A small audio frame classifier, trained from scratch.
Model: 4.61M parameters, log mel input, arch conformer, norm layernorm, activation geglu, width 160.
Training: muon at rate 0.025, held-out accuracy 98%.
Data: trained on songs of 200 made-up bird species, synthesised, often over outdoor noise, 39062 training examples.
Rows from block 4, named by matrix and row number. Each number is 128 + 24 x the weight over its row's rms, rounded and kept within 0 to 255. All counts start at 0. After the name is the row's rms in percent of the matrix's.
# pw1: conv module expand (GLU, value and gate stacked) (model.blocks.4.conv.pw1.weight, 320x160), inputs 80-159
pw1.233 104 [131 136  62 155 141 148 150 101 104 145 126 123 105 176 167 120 104 114 107 165 119  96  84 133 130 159 117 138  87 114 127 100 104 139  93 152 161 154 130  95 138 147 144 126 118  77 108 127 131  92 110  96 154 124 127 145 128 142 118 109 116 113 120 123 126  86  99 138 130 106 178 148 114  77 139 168 167 163 142 154]
pw1.234 104 [135 174 116 121 155 144 157 160 152 147 145 154 107 144 106 138 135  85 100 134 103 126 125 166 128 202 140 116 105 117  94 146 186 152 113 173 113 133 133 122  98 156 111 121 154 119 115 130 145 115 145 128 129 156 107 144 124  96 159 112 135 128 127 105 108  90 140 138 148 149 122 158 135 125 153 128 154 137  96 165]
pw1.235 115 [111  80 106 142 130 133 112 155 155 134 135 110 111 131  99 141 140 120 133 100 162 139 112 159 117 158  97 139 113 118 110 138 138 123 149 124 102 163  96 135 138 124 182 107 151 132 194 115 173 138 143 132 131 123 104 149 149 157 138 132 102 102  89 162  92 159 184 143 119 144 112 148 154 163 109 117 153 131 155  95]
pw1.236 101 [131 126 124 109 146 156 120 111 152  95 115 145 145 139 110  82 140 148  96 134 109  92 117 154 115 138 158 156 118 141 115 115 146 124 121 130 118 130  90 124 121 177 178 138 107 156 111 103 139 135 140 102 124 129 156 146 157 153 187 149  83 123 138 114 102 128 100 102  96  92 129 161 140 167 128  92 130 141 100 151]
pw1.237 106 [110 169 171 117 151 140 117 156 112 121 143 109 146  84 125 107 169 166  93 113 120 123 142 138 106 132 155  92 135 144 157  99 132 144 125 147 117  95 114 120 118 143 163 138 127 117 130 101 124 167 164 139 114 127 160 122 112 159 123 122 143 120 108 106 122 142 122 162 145 101 122 128 133 131 121 145 105 170 161  86]
pw1.238 098 [124 156 118 118 106 121 113 132 108 165 114  81 150 120 160 137 106 119 146 129 167 105 176 109 127 110 164 126 134 114 131 115  91 105 135 117 154 148 147 171 162 150 150 149  92 107 180 146 129 154 120 161 136 146 131 152 131 155 142 122 135 140 160 122 105 157  94 110 162 164 134 140 136 124 158 135 144 162  94 117]
pw1.239 096 [118 138 154 123 189 133 132 142 110 119 124 112 111 143 117 149 139 144 123 129 120 160 116 130 181 148 145 146 120 167 114 139 116 137 158 149 164 101 122  94 113  79 137 165  44 105 115 131 137  86 114 143 123 126 130 117 112 127 152 123 122 132 143 129 117 111 113 149 110 111 158 170  94 160 110 112 164 136 131 145]
pw1.240 101 [ 95 118 117 132 116 139 118 102 109  92 136 179  90 132 155 168 149  88 107  79 141 125  98 138 136 103 111 122  84 102 135 130 118 144 133 119 153 117 114 119 128 103 126  81 140 115 143 146 119 130 112 104  74 148 136 105 168 106 134 114  74 114 144  86 160  93 124 151 103 171 146 102 109 125 114 166 165 106 110 112]
pw1.241 110 [137 128  97 102 184 139 144 105 144 118 145 113 202 125 163 141 101 155 165 110 131 117 126 109 125 130 110 124 119 156 164 121 101 124 130 149 115 106 129 131 140 134 158 136 107 137  90 129 121  99 110 111 120 121 125 142 136 155 147  98 111 138  96 134 126  99 130  99 136 101 114 133  90  82 114 149  96 132 111 130]
pw1.242 107 [130 148 165 133 134 120 138 103  86 147 128 147 122 130 133 149 118 165 145  98 134 136 111 103 119 150 105 137 140 133 103 131 150 150 107  82 140 106 127 132 130 159 136  66 159 100 140 117 140 113 189 131  85  92 134  82 162 112 135  94 178 169 117 117 107 123 134  95  88 109 133 107 103 110 111 133 107 164  94 129]
pw1.243 107 [ 93 161 123 127 106 119 163 126 157 104 123 108 145 163 141 105 135 114 186 133 118 161 101 141 122 138 153 142 126 148  91  92 101  73 112 112 130 144 135 106 130 117 150 121  77 118 105 132 129 113 118  97 109  80 173  99 153 117 140 159 152  96 147 142 143 147 102 117 127 125 165  71 136 143 149 165 142 133 133 105]
pw1.244 103 [ 86 103 196 117 131 131 134 147 126  96 129 129 156 114 118 134 130 128 139 127 108 150 113 153 131 157 120 131 165 134 113 140 132 141  81 129 157 129 122 103 123 187 150 135 118 173 144 105 158 126 150 132 141 122 127 152 206 131 137 126 103 115 134 102 130 142 106 119 163 138 152 143 103 122 121 109  98 132 127 133]
pw1.245 095 [120 133 117 158  98 119 107 123 151 112 136 136  91 132 148 103 136  94 128 126 131 167 130 154 124 156 113 132 126 152 100 149 194 116 182 146  89 105 170 127 106  87 110 121  91 122 120  86 171 111 141 171 143 159 116 128  83  76 100 113 125 143 149 119 127 137 143 122 126 151  76 166 125  89  89 119 144 133 132 111]
pw1.246 091 [139  69 130 102 120 169 121 105 155 113 109 127 147 173 139 146 108 170 129 118 148  95 149 130 142 149 158 111  99 123 130 107 133 126 171 167 117 136 112 114  83 112 134 121 138 149 122 128 152 104  92 126  90 107 120  81 173 128 102 165 115 135 113 111 166 101 132 141 155 110 131 131 107 142 162 144 114  96 116 145]
pw1.247 097 [120 125 128 118 130 124 135 152 156 138 162  87  86 145 146 197 160 145 135 166 103 128 145 180 148 132 146 101  93 137 140 156 131 144 142  92  96 105 110 149 125 143 105 147 159 106 157 150 131 102 108  99 138  97 149 169 142 122  83 130 134 139 118  92 152  79 152 177 103 127 127 131 136  89 144 108 142 101 130 175]
pw1.248 102 [105 127  88 128 105  98 112 142 116 125 137 108 146 136 158  96 146 125 143 136  83 108 187 135 130  75 131  92 184 107 149 104 173 127 129 127 127 143 158 136 152 135  78 147  90 162 149 113  98 124 108 158 109 112 159 144 146 128 130 121 159 143  95 120 108 131 157 138 129 169 152 126 151 114 148 123 163 130 138 115]
pw1.249 097 [104 125  97 119  99 136 119 173 162 140  95 114 142 141 114 125 129 149 135 134  80 172 141 167 121 151 117 147 173 117 135 140 152 136 154 184 124 139 125 111 124  91 127 118 167 144 178 137 145 181 121 132 124 129 133 174 165 142 121 120 168 143 187 138 115 183 139 125 138 122 152 118 135 128 106 118 144 147  99 106]
pw1.250 113 [126 142 147 124 108 109  98  93 133 154 134 132 134 132 153 132 154  94 151 101 120 139 158 148 155 132 133  62 133 121 146 119 127 110 115 175 114 117 127 121 131 137 116 115 104 128 140 153 122 145  78 140 146 158 159 180  72 157 101 123 120 139 130 104 116 115 127  66 110 148 122  90 107 110 165 138 130 111 114 143]